{
  "encoder_arch": "convmixer",
  "model": "contrastive audio-text model",
  "dataset": "simulated sounds of rotating machines with and without faults",
  "train_examples": 39062,
  "time_shift_ms": 50,
  "n_mels": 64,
  "hop_length": 320,
  "input": "log_mel",
  "spec_augment": false,
  "win_length": 512,
  "tokenizer": "word",
  "vocab_size": 51,
  "loss": "sigmoid",
  "embed_dim": 128,
  "encoder_norm": "batchnorm",
  "encoder_activation": "celu",
  "encoder_patch_size": 4,
  "encoder_depths": [8],
  "encoder_kernel_size": 9,
  "encoder_widths": [192],
  "text_encoder_causal": true,
  "text_encoder_width": 256,
  "text_encoder_layers": 6,
  "text_encoder_norm": "layernorm",
  "text_encoder_norm_position": "pre",
  "text_encoder_activation": "gelu",
  "text_encoder_mlp_ratio": 4,
  "text_encoder_head_dim": 32,
  "text_encoder_fused_qkv": true,
  "text_encoder_bias": "none",
  "text_encoder_qk_norm": false,
  "text_encoder_layer_scale_init": 0.01,
  "text_encoder_parallel_block": false,
  "text_encoder_inner_norm": false,
  "text_encoder_drop_path": 0.05,
  "text_encoder_positions": "rope",
  "init": "torch_default",
  "residual_init": "none",
  "optimizer": "soap",
  "beta2": 0.95,
  "lr": 0.0021,
  "beta1": 0.95,
  "shampoo_beta": 0.95,
  "eps": 1e-08,
  "precondition_frequency": 50,
  "max_precond_dim": 1024,
  "one_sided": false,
  "adamw_lr_other_params": 0.0015,
  "l1_shrink": 0.03,
  "ema_decay": 0.999,
  "steps": 7300,
  "batch_size": 256,
  "epochs": 47.8,
  "lr_schedule": "cosine",
  "final_lr_fraction": 0.05,
  "warmup_steps": 210,
  "weight_decay": 0.3,
  "adamw_weight_decay_other_params": 0.01
}
Rows from block 4 of the audio encoder of a small contrastive audio-text model, named by matrix and row number. Each number is 200 + 30 x the weight over its row's rms, rounded and kept within 0 to 999. All counts start at 0.
Before each channel's rows are labels from the 100 clips, of 14848, where the channel reaches its highest value: "strongest on" is what is common among them; "band" is the frequency band that holds the peak. Only what is clearly more common there than usual is listed. The data: simulated sounds of rotating machines with and without faults.
# pw: pointwise conv (encoder.blocks.4.pw.weight, 192x192x1x1), inputs 96-191

strongest on: turbine
band: 1000 to 2000 Hz
pw.7,196,197,199,198,202,206,199,250,254,190,194,200,230,196,208,200,215,194,202,218,201,202,234,195,192,200,194,214,200,137,203,230,170,209,217,201,192,235,201,188,202,212,232,191,203,199,196,207,196,202,202,214,199,207,213,204,199,209,198,202,199,199,217,201,199,202,177,206,223,201,164,155,220,178,200,204,201,206,208,227,201,223,170,204,202,200,225,191,236,237,240,309,194,200,203,194

strongest on: speed: slow; gearbox
band: 0 to 250 Hz
pw.74,201,229,194,187,93,213,181,196,259,203,199,139,202,198,202,187,194,186,260,185,226,172,206,178,205,194,184,188,320,190,148,258,188,191,270,171,202,242,204,149,199,199,198,193,203,202,197,217,201,205,189,145,204,204,200,221,202,205,199,206,205,227,210,154,179,202,199,194,201,198,228,195,205,161,206,209,207,204,163,166,198,201,197,142,200,198,178,225,201,204,200,197,198,204,204,168

strongest on: slowing down; gearbox
band: 1000 to 2000 Hz
pw.180,185,186,316,225,186,233,196,195,200,204,226,94,234,209,184,196,222,195,202,201,183,217,195,202,204,200,189,199,192,198,201,221,204,195,202,239,222,199,243,117,196,152,241,244,199,221,193,203,198,217,199,97,265,191,166,253,169,196,220,199,192,228,236,193,202,151,214,200,197,198,200,178,197,210,204,192,237,208,203,201,171,210,149,191,204,199,156,206,288,207,204,188,205,147,209,202

strongest on: gearbox; electric motor
band: 1000 to 2000 Hz; 500 to 1000 Hz
pw.80,206,201,199,199,199,153,217,297,199,321,180,203,303,199,207,199,181,206,198,199,197,218,193,222,207,207,199,205,208,201,133,216,275,190,188,197,189,200,199,197,200,219,210,196,199,158,206,194,201,194,202,197,203,201,211,441,204,198,199,225,209,163,202,241,207,202,210,195,219,204,204,173,197,200,174,198,175,230,199,199,198,195,196,198,204,200,199,202,211,218,166,193,236,200,200,233

strongest on: electric motor; clipping; text has "clipped"
band: 500 to 1000 Hz
pw.79,199,207,191,40,196,194,360,205,195,198,203,189,211,250,173,200,193,194,196,205,278,197,119,207,332,206,252,212,201,200,198,235,202,198,201,176,183,176,238,195,258,179,201,199,190,197,200,200,201,197,196,201,197,237,232,199,200,197,200,196,212,190,181,198,198,184,200,200,202,214,201,207,279,202,201,198,197,203,200,196,201,184,201,206,201,195,243,196,200,200,230,201,202,194,200,201

strongest on: gearbox; thin (high-pass)
band: 1000 to 2000 Hz
pw.95,224,205,197,187,203,255,210,197,189,200,234,201,263,203,199,201,141,186,204,199,183,277,212,159,150,238,198,213,203,191,248,212,249,204,201,217,211,199,204,157,202,197,198,200,201,219,200,199,203,200,202,200,195,199,198,194,203,198,205,190,226,189,194,217,200,201,251,206,199,210,209,201,312,207,197,192,203,390,190,196,190,204,210,197,183,204,227,192,245,176,187,197,204,184,163,234

strongest on: state: faulty; rattle
band: 1000 to 2000 Hz; 500 to 1000 Hz
pw.32,194,194,202,186,195,173,199,192,192,187,198,200,208,197,200,196,155,197,202,201,207,192,174,199,165,200,202,193,199,206,201,201,202,202,200,204,200,177,232,203,140,199,248,210,202,165,197,200,209,200,233,202,189,207,200,197,200,199,183,228,100,203,193,197,203,204,199,201,177,200,190,200,193,188,222,206,199,197,188,203,429,224,190,212,198,199,203,202,259,197,197,203,200,204,206,201

strongest on: state: faulty; rattle; pump
band: 1000 to 2000 Hz
pw.72,202,196,200,200,199,202,200,193,198,194,201,184,191,201,202,199,196,200,180,200,197,202,201,209,201,191,213,198,202,201,180,209,183,194,202,196,203,205,189,200,202,204,197,204,200,203,202,200,200,204,173,199,204,201,195,164,196,199,201,201,201,311,195,205,200,200,202,195,185,188,201,203,192,201,168,204,213,86,205,225,228,149,194,193,201,170,201,207,199,195,218,230,214,168,200,199

strongest on: electric motor
band: 500 to 1000 Hz
pw.154,241,174,194,202,93,170,198,169,196,199,202,236,197,209,187,214,203,198,201,213,207,202,192,238,178,202,192,198,201,220,193,194,205,198,204,201,197,205,211,207,239,224,182,270,225,203,197,201,201,204,220,201,200,200,200,194,193,206,206,198,198,191,319,202,209,198,197,206,303,196,197,163,199,196,191,120,196,193,199,204,201,50,213,202,206,193,299,184,195,200,204,159,203,197,196,190

strongest on: compressor; speed: slow; slowing down
band: 0 to 250 Hz
pw.173,190,213,209,204,195,195,206,197,189,202,204,260,203,168,211,197,197,201,214,201,196,198,200,204,172,196,172,297,201,193,194,207,196,234,201,200,192,199,99,197,244,228,203,201,196,210,199,199,199,205,160,200,211,187,218,197,199,84,200,200,123,203,201,73,219,209,259,175,242,202,194,187,200,185,195,188,231,196,205,201,174,200,203,204,201,193,199,221,187,181,186,191,199,193,203,223

strongest on: piston engine
band: 0 to 250 Hz
pw.187,211,196,228,202,199,156,128,259,355,209,197,192,197,182,198,163,176,200,203,296,179,196,282,202,175,163,129,190,197,195,198,203,199,203,192,199,208,199,181,208,152,234,202,198,201,200,307,195,211,172,171,204,201,201,181,199,192,196,208,199,200,192,197,154,195,184,131,196,202,201,196,201,203,189,226,212,205,182,385,200,203,201,201,202,200,191,197,262,214,206,207,185,188,212,190,199

strongest on: electric motor
band: 2000 to 4000 Hz
pw.144,191,198,206,212,199,229,177,196,203,201,202,201,200,200,196,202,200,302,200,199,199,177,200,204,201,194,199,198,203,190,202,204,202,206,199,200,197,207,205,204,201,200,192,201,201,199,193,203,194,199,209,179,196,196,203,193,203,162,202,198,191,202,201,147,201,196,202,206,194,201,203,198,201,189,201,206,204,196,170,191,198,201,197,195,199,197,195,201,203,198,206,199,165,199,199,191

strongest on: speed: slow; gearbox; turbine
band: 0 to 250 Hz
pw.123,205,196,192,229,197,201,198,198,133,207,167,201,205,212,196,200,201,201,207,194,256,190,210,197,194,200,202,195,210,259,202,177,284,201,192,199,194,198,194,172,213,185,199,205,198,201,216,195,202,187,202,194,321,90,221,243,191,201,197,199,193,137,197,200,202,215,203,219,203,187,204,202,198,200,220,231,210,204,199,200,198,57,204,219,200,205,149,204,149,186,204,196,219,198,195,198

strongest on: bearing knock; electric motor
band: 2000 to 4000 Hz; 1000 to 2000 Hz
pw.4,201,201,208,193,199,203,225,201,198,231,195,192,199,201,189,210,205,204,201,206,199,232,192,200,178,201,198,199,183,203,224,173,225,192,197,239,208,194,159,193,187,202,206,219,172,191,144,201,205,203,209,117,223,202,181,188,201,197,200,186,193,199,197,199,198,187,206,204,194,200,207,199,200,178,126,195,197,505,201,209,197,196,169,192,196,209,175,206,200,206,198,202,188,176,196,255

strongest on: gearbox; rattle
band: 1000 to 2000 Hz
pw.159,196,202,199,202,203,206,196,317,195,199,202,181,196,199,202,157,192,184,204,197,196,209,231,243,201,204,203,202,255,184,212,206,203,201,198,216,200,98,216,196,200,201,191,200,195,200,188,202,197,233,200,208,202,206,206,194,305,195,206,200,169,230,204,194,261,194,63,204,84,186,203,192,199,198,213,204,198,195,205,239,198,163,210,201,200,186,198,195,252,195,173,168,202,203,200,198

strongest on: piston engine; speed: fast
band: 0 to 250 Hz
pw.131,211,203,221,199,199,291,200,196,225,203,188,197,191,246,193,215,192,200,288,196,198,151,204,218,199,183,201,171,197,205,200,158,207,179,201,197,200,266,157,203,202,193,200,200,199,197,200,199,195,60,126,214,195,168,207,194,151,161,201,178,198,301,216,199,198,164,194,203,201,205,196,216,200,202,213,234,195,197,278,198,202,200,223,198,197,79,202,177,194,199,185,190,189,199,200,193

strongest on: gearbox; slowing down
band: 500 to 1000 Hz
pw.42,198,191,197,199,209,209,226,294,166,313,204,198,197,295,200,203,200,181,203,201,201,196,202,188,224,197,209,200,201,205,199,182,206,227,207,205,197,220,203,203,255,199,197,196,193,202,198,198,197,203,184,199,200,199,200,373,203,198,209,225,200,199,208,207,196,199,200,191,197,215,156,202,204,228,198,205,198,200,198,177,198,206,198,208,194,201,213,227,196,221,210,198,176,198,201,155

strongest on: reverberation; text has "room"; text has "reverberant"; electric motor
band: 500 to 1000 Hz
pw.54,195,201,182,199,213,202,237,438,201,203,193,200,198,203,186,211,184,201,194,207,222,197,258,201,204,197,206,213,200,214,187,205,206,203,201,239,204,200,206,210,92,133,179,184,203,188,216,207,204,199,202,203,172,198,199,204,219,201,199,189,203,204,200,162,201,185,205,198,240,215,201,211,211,191,198,192,201,303,203,227,203,220,195,199,198,202,201,193,202,202,196,192,205,177,200,266

strongest on: reverberation; text has "room"; piston engine
band: 0 to 250 Hz
pw.85,199,199,176,213,204,199,198,182,204,190,181,205,231,257,190,203,226,184,165,201,201,204,201,200,205,196,197,188,243,181,205,197,194,201,206,229,205,199,211,193,225,238,200,221,217,216,206,201,209,292,202,141,275,201,200,364,209,201,223,199,206,175,202,161,198,212,200,190,202,225,199,201,210,210,203,198,197,228,200,193,199,204,206,225,199,204,186,191,183,190,213,154,123,176,198,212

strongest on: reverberation; text has "room"; text has "reverberant"; compressor
band: 4000 to 8000 Hz
pw.58,225,264,237,204,192,211,198,205,202,206,244,168,171,198,171,207,161,194,262,200,172,196,205,198,187,212,187,200,199,205,211,213,213,202,187,161,206,205,179,195,199,192,170,173,192,199,209,153,202,195,258,165,186,200,198,200,199,189,198,271,275,207,201,139,199,162,218,126,199,184,200,162,198,193,199,198,194,199,181,203,195,200,205,183,184,209,199,209,191,217,194,184,213,280,198,203

strongest on: electric motor
band: 1000 to 2000 Hz
pw.110,208,199,202,200,196,273,195,199,199,69,201,251,186,172,229,173,199,200,201,200,96,192,202,206,186,200,208,197,201,206,201,202,225,182,30,254,199,194,199,202,204,199,201,200,194,177,207,204,198,199,202,202,201,235,191,199,206,217,201,202,196,261,200,200,207,177,199,176,203,168,305,198,215,201,255,164,198,199,174,202,205,208,170,205,202,198,195,200,256,198,195,210,199,200,235,273

strongest on: state: faulty; bearing knock; muffled (low-pass)
band: 4000 to 8000 Hz; 250 to 500 Hz
pw.149,199,202,171,175,174,215,198,205,168,186,200,178,201,164,242,203,197,180,202,198,215,201,204,126,200,207,205,201,204,146,178,189,217,199,208,231,197,198,202,197,117,194,201,206,234,202,173,235,198,204,204,197,181,171,151,201,193,187,199,197,183,99,0,204,202,197,203,206,200,214,189,201,231,197,188,134,195,166,206,198,198,190,199,202,200,202,202,202,195,196,213,234,187,200,191,200

strongest on: electric motor; bearing knock
band: 1000 to 2000 Hz
pw.100,200,204,200,194,188,172,175,178,194,201,203,195,177,196,203,218,201,279,185,85,197,203,203,219,185,257,215,164,159,224,196,204,201,193,188,210,193,273,201,205,202,200,202,211,214,200,198,198,198,188,201,217,186,194,33,201,194,249,207,182,246,197,197,198,227,201,199,161,206,203,189,201,188,220,212,176,238,219,222,210,207,207,200,200,204,209,187,198,200,203,194,205,190,200,200,349

strongest on: reverberation; text has "room"; text has "reverberant"
band: 1000 to 2000 Hz
pw.132,220,160,198,201,350,176,200,198,207,218,203,199,194,93,188,199,200,200,223,201,195,199,199,202,188,185,199,202,183,194,177,208,202,168,184,204,196,198,82,189,170,199,197,187,194,191,238,200,203,186,284,189,199,199,200,184,204,205,201,215,211,213,166,203,205,157,251,210,146,204,204,187,196,195,195,170,200,198,201,230,95,187,251,204,209,195,211,205,210,205,184,193,149,227,188,232

strongest on: speed: slow; turbine
band: 0 to 250 Hz
pw.38,204,177,208,199,198,203,239,198,195,239,208,200,205,199,205,197,216,194,192,151,202,139,205,162,170,199,192,179,199,181,199,195,202,286,196,194,226,217,185,165,210,198,200,198,191,206,213,177,200,198,204,198,201,235,21,203,197,246,208,198,191,202,201,199,191,176,233,200,220,155,193,200,208,200,209,164,201,202,188,153,199,101,203,197,200,192,209,197,196,201,183,117,197,191,201,200

strongest on: state: faulty; squeal; rattle
band: 2000 to 4000 Hz; 1000 to 2000 Hz
pw.190,157,198,197,227,189,210,322,200,184,198,204,202,202,198,232,208,212,226,176,211,207,213,192,221,199,198,203,152,222,246,223,210,201,217,206,174,201,202,337,191,199,200,206,199,219,207,231,204,201,208,222,182,153,196,201,194,201,173,204,214,204,178,225,358,197,203,231,201,105,191,202,184,194,202,197,240,213,302,211,236,233,215,149,207,186,210,178,194,179,211,211,232,197,195,202,204

strongest on: compressor
band: 1000 to 2000 Hz
pw.142,135,202,193,188,192,201,198,203,197,191,200,200,207,189,196,196,205,209,217,198,192,201,195,203,194,195,202,196,198,201,193,196,204,199,196,209,203,199,211,227,201,199,213,201,202,206,215,198,184,187,196,202,200,199,200,0,193,200,193,202,192,209,202,205,223,203,199,214,218,202,194,201,201,197,161,194,200,205,198,171,202,200,196,204,236,199,203,213,202,199,205,198,198,200,192,200

strongest on: gearbox
band: 0 to 250 Hz
pw.51,224,135,234,203,201,179,222,143,195,200,226,187,215,202,202,195,175,194,166,217,197,176,147,172,196,213,160,200,173,201,163,240,201,133,184,149,232,193,202,189,140,212,202,192,201,204,201,262,200,200,206,200,156,201,201,213,208,50,205,241,182,204,90,203,162,201,202,216,188,209,200,137,198,179,188,202,207,146,202,180,198,221,219,165,201,195,192,188,200,202,192,173,181,205,199,201

strongest on: turbine; gearbox
band: 0 to 250 Hz
pw.30,205,193,140,198,198,197,199,200,199,201,196,127,200,197,201,193,208,195,193,200,181,201,186,188,197,194,202,200,194,160,196,200,206,207,238,201,207,198,167,188,203,200,195,198,194,196,198,265,201,188,166,187,200,212,202,202,207,168,201,190,200,213,202,191,180,217,205,185,205,198,199,202,217,197,191,225,193,188,197,200,198,252,202,199,200,203,200,201,196,182,192,200,213,199,204,199

strongest on: turbine
band: 1000 to 2000 Hz
pw.111,197,196,206,207,238,189,194,202,187,204,198,213,199,227,179,198,166,134,201,158,202,283,198,209,206,184,198,200,199,238,197,180,204,189,202,156,200,207,204,198,207,195,186,205,201,194,183,197,201,319,195,195,203,207,193,77,198,203,207,210,199,199,257,203,200,183,180,198,196,201,194,188,197,196,196,192,203,191,163,199,201,200,192,229,2,199,162,199,209,190,207,196,204,183,200,199

strongest on: reverberation; text has "room"; text has "reverberant"; gearbox
band: 2000 to 4000 Hz
pw.71,205,194,244,194,231,199,207,195,198,198,223,158,205,186,191,198,215,222,198,212,197,204,203,185,195,203,196,203,199,205,199,204,165,205,153,199,202,209,145,4,201,204,199,137,208,193,188,203,197,200,217,195,193,201,197,200,187,207,198,213,199,170,185,198,198,206,203,186,217,208,197,199,215,239,200,186,187,198,193,172,172,191,227,208,214,201,176,201,195,191,206,197,198,190,156,175

strongest on: speed: slow; turbine
band: 0 to 250 Hz
pw.152,201,307,202,202,175,196,184,198,197,200,184,200,184,209,272,200,203,198,202,153,183,196,203,201,210,192,182,202,199,168,200,210,212,183,184,163,203,199,169,197,212,197,196,193,203,278,187,201,200,201,201,230,199,198,205,193,280,201,201,205,201,205,187,170,188,203,193,200,182,210,182,129,221,141,198,229,199,193,192,189,196,201,149,163,200,201,182,211,226,190,186,210,202,206,381,196

strongest on: slowing down; fan
band: 1000 to 2000 Hz
pw.116,196,202,199,184,200,205,200,200,183,205,209,203,198,217,194,199,193,318,200,225,204,206,190,202,201,200,187,192,201,201,180,197,200,259,198,199,203,206,212,198,203,195,176,201,276,201,203,202,142,198,205,210,201,199,203,200,198,204,212,201,187,200,181,201,200,204,206,156,200,236,152,193,203,184,196,202,187,184,201,155,223,199,194,164,200,208,180,207,209,247,221,81,214,199,213,202

strongest on: turbine
band: 500 to 1000 Hz
pw.189,149,139,99,181,205,204,253,205,192,198,190,198,236,191,207,218,222,147,195,194,194,207,129,190,206,203,187,201,196,178,202,197,207,207,272,197,206,192,203,197,200,197,194,182,194,202,232,200,187,197,219,128,231,199,203,194,290,189,178,241,186,197,198,260,204,193,198,210,199,187,200,207,186,203,120,197,193,201,201,207,193,206,199,207,228,232,199,253,192,201,209,189,200,200,185,204

strongest on: turbine
band: 1000 to 2000 Hz
pw.21,238,205,200,185,212,200,198,205,207,206,194,204,200,253,209,159,200,242,221,194,200,134,201,201,192,175,212,183,208,205,196,204,90,207,201,211,226,204,169,200,218,189,199,205,200,165,188,205,211,211,190,203,317,202,194,337,151,225,201,190,195,202,230,200,204,275,200,199,178,197,181,200,202,232,230,185,199,79,183,200,198,201,218,201,202,202,192,157,196,198,204,207,199,314,191,199

strongest on: reverberation; text has "room"; text has "reverberant"
band: 4000 to 8000 Hz
pw.43,200,215,199,203,199,199,197,187,204,139,201,198,205,209,209,207,314,167,234,181,202,190,159,176,199,169,200,198,203,134,210,181,193,202,226,193,203,204,197,199,223,197,171,228,196,139,221,172,197,124,247,189,174,204,204,196,199,200,198,185,94,206,202,254,199,196,188,202,190,204,198,165,196,200,138,195,198,193,206,247,201,216,194,227,150,199,123,177,190,172,197,188,203,198,206,170

strongest on: speed: slow; quiet level; compressor
band: 0 to 250 Hz
pw.89,203,199,186,198,197,155,201,202,213,159,197,206,191,239,204,202,204,204,204,188,230,121,205,180,204,184,167,202,199,206,200,201,196,198,201,284,174,195,201,195,190,194,199,191,188,195,204,161,191,197,203,199,218,189,178,208,209,247,200,201,225,99,193,189,202,203,247,202,82,197,194,199,202,206,320,169,102,198,168,197,200,181,200,198,202,221,315,202,193,198,204,255,197,199,180,199

strongest on: compressor; electric motor
band: 0 to 250 Hz
pw.126,204,214,200,201,200,158,200,203,193,187,178,215,178,205,221,200,203,210,240,178,196,203,208,197,204,197,203,201,123,205,172,169,345,206,234,202,211,179,194,216,283,194,203,200,200,229,241,207,198,198,236,201,193,189,200,158,203,123,200,146,198,202,200,100,200,202,225,191,199,213,200,177,252,200,198,195,211,200,207,228,192,128,201,202,212,223,214,230,190,201,227,209,186,174,213,197

strongest on: slowing down; grinding; rattle
band: 1000 to 2000 Hz; 500 to 1000 Hz
pw.179,194,176,187,194,191,200,226,145,121,216,162,214,209,212,201,210,201,221,200,158,208,208,221,208,192,185,211,192,156,171,184,256,198,196,202,231,222,199,200,208,199,207,237,210,219,194,116,200,207,172,205,218,197,227,204,198,202,198,197,198,322,186,194,272,196,198,200,221,200,206,183,214,222,200,193,202,199,198,203,192,204,215,202,202,208,199,183,204,236,205,199,203,175,195,198,194

strongest on: compressor
band: 1000 to 2000 Hz
pw.191,200,197,202,202,201,203,201,213,197,204,198,196,192,158,199,200,188,217,199,197,200,254,202,190,202,239,200,193,210,175,215,196,199,284,202,196,194,199,196,201,192,132,190,195,161,199,205,202,207,198,218,203,201,200,200,193,201,196,135,194,202,265,200,200,203,202,203,191,201,201,190,200,198,146,204,194,165,181,200,185,197,198,228,240,216,218,182,199,207,198,201,201,193,202,199,131

strongest on: speed: slow; imbalance; turbine
band: 0 to 250 Hz
pw.35,202,200,195,198,199,173,205,199,158,199,153,204,204,199,199,198,198,202,212,143,178,115,165,186,199,197,191,185,287,198,211,201,149,197,298,181,247,210,186,198,196,203,168,201,215,198,198,233,199,195,198,201,265,199,304,203,194,175,203,155,198,207,190,201,227,203,181,202,211,192,192,204,271,200,198,217,111,199,214,201,197,286,203,200,201,220,185,202,201,189,193,194,200,200,203,194

strongest on: reverberation; text has "room"; text has "reverberant"; speed change: speeding up
band: 1000 to 2000 Hz
pw.63,199,199,204,203,417,202,186,208,196,189,199,190,198,198,197,202,205,198,204,200,188,204,190,201,194,195,195,202,199,188,253,201,202,201,204,204,202,195,200,189,203,206,185,166,205,191,207,199,192,218,201,200,201,200,200,202,197,200,205,199,218,196,197,216,197,185,199,230,198,200,181,203,198,212,218,191,201,191,201,244,200,199,201,198,199,202,198,198,199,187,200,212,202,201,197,202

strongest on: gearbox; compressor
band: 250 to 500 Hz
pw.20,156,208,200,210,190,194,202,200,176,198,181,195,187,203,196,113,191,223,192,199,192,179,240,197,214,196,261,200,211,177,195,171,300,206,189,248,203,193,207,184,170,239,231,187,196,179,201,205,217,152,280,203,200,189,198,208,200,204,210,316,205,204,189,146,204,239,204,195,201,207,169,202,214,203,171,198,197,195,181,200,211,199,210,205,211,175,199,181,121,189,221,193,195,228,199,185

strongest on: turbine; text has "noise"; clipping; text has "clipped"
band: 0 to 250 Hz
pw.12,200,197,208,211,178,200,200,198,214,172,195,201,195,195,202,208,173,193,145,195,182,17,198,185,198,194,215,202,206,203,202,179,214,131,209,205,111,188,202,198,202,196,197,194,202,198,261,242,201,218,203,197,203,169,155,196,203,209,200,182,198,256,204,200,198,195,201,201,197,187,196,202,180,198,178,195,197,202,196,198,199,208,201,206,201,171,141,200,204,196,200,241,210,203,206,200

strongest on: squeal; electric motor
band: 2000 to 4000 Hz
pw.161,204,212,302,248,199,219,212,200,204,202,243,193,192,198,217,215,356,207,196,163,207,205,159,199,188,201,111,190,180,264,198,175,152,121,190,189,204,246,246,199,216,124,183,214,199,191,199,188,192,198,200,201,248,198,196,231,184,202,203,135,205,230,204,190,202,172,194,201,222,200,197,159,194,200,202,214,200,198,220,190,201,148,177,203,197,199,245,184,212,201,195,201,267,199,188,214

strongest on: squeal
band: 2000 to 4000 Hz
pw.46,198,214,217,196,197,210,201,200,210,181,196,220,200,204,338,203,358,202,201,226,201,179,191,330,183,195,201,199,210,199,167,175,198,184,202,242,147,204,200,208,200,195,206,193,200,198,194,205,205,198,216,186,185,202,176,198,199,224,213,203,197,195,279,202,198,201,209,201,187,188,205,200,210,196,195,201,221,175,233,202,189,199,204,201,200,225,182,196,202,198,199,181,210,197,192,205

strongest on: compressor; piston engine
band: 0 to 250 Hz
pw.0,216,159,62,158,198,160,215,197,277,201,162,208,196,169,206,176,204,189,211,200,202,199,208,200,189,200,223,202,207,200,247,202,192,178,204,204,205,200,174,183,202,186,177,206,241,211,176,168,208,204,198,193,225,185,162,199,205,199,149,16,189,202,200,207,207,193,247,170,217,170,183,196,202,179,200,237,198,204,202,209,196,201,186,200,201,203,202,202,185,204,197,198,135,137,199,195

strongest on: squeal; electric motor
band: 2000 to 4000 Hz; 1000 to 2000 Hz
pw.128,196,238,209,197,195,199,199,194,211,251,175,275,199,186,194,201,220,197,202,199,193,203,211,198,177,204,201,205,199,207,201,202,201,196,211,201,191,166,166,198,206,201,200,213,198,193,210,196,209,221,183,146,212,200,199,198,207,200,213,238,197,191,191,321,193,161,196,234,209,201,207,211,199,198,204,210,199,368,201,198,201,192,231,201,201,202,201,182,199,216,197,254,207,208,200,204

strongest on: speed: slow; slowing down; gearbox
band: 0 to 250 Hz; 250 to 500 Hz
pw.41,192,183,198,199,203,206,215,203,205,299,204,202,195,191,208,177,314,177,192,195,314,172,205,204,187,201,185,210,257,200,225,196,210,206,202,201,204,174,209,192,109,195,204,201,202,185,199,207,176,189,212,185,199,224,203,189,188,210,199,194,201,201,95,207,200,198,159,202,173,101,198,198,167,195,202,90,198,199,147,197,200,199,207,201,197,196,207,200,171,186,199,217,200,188,203,204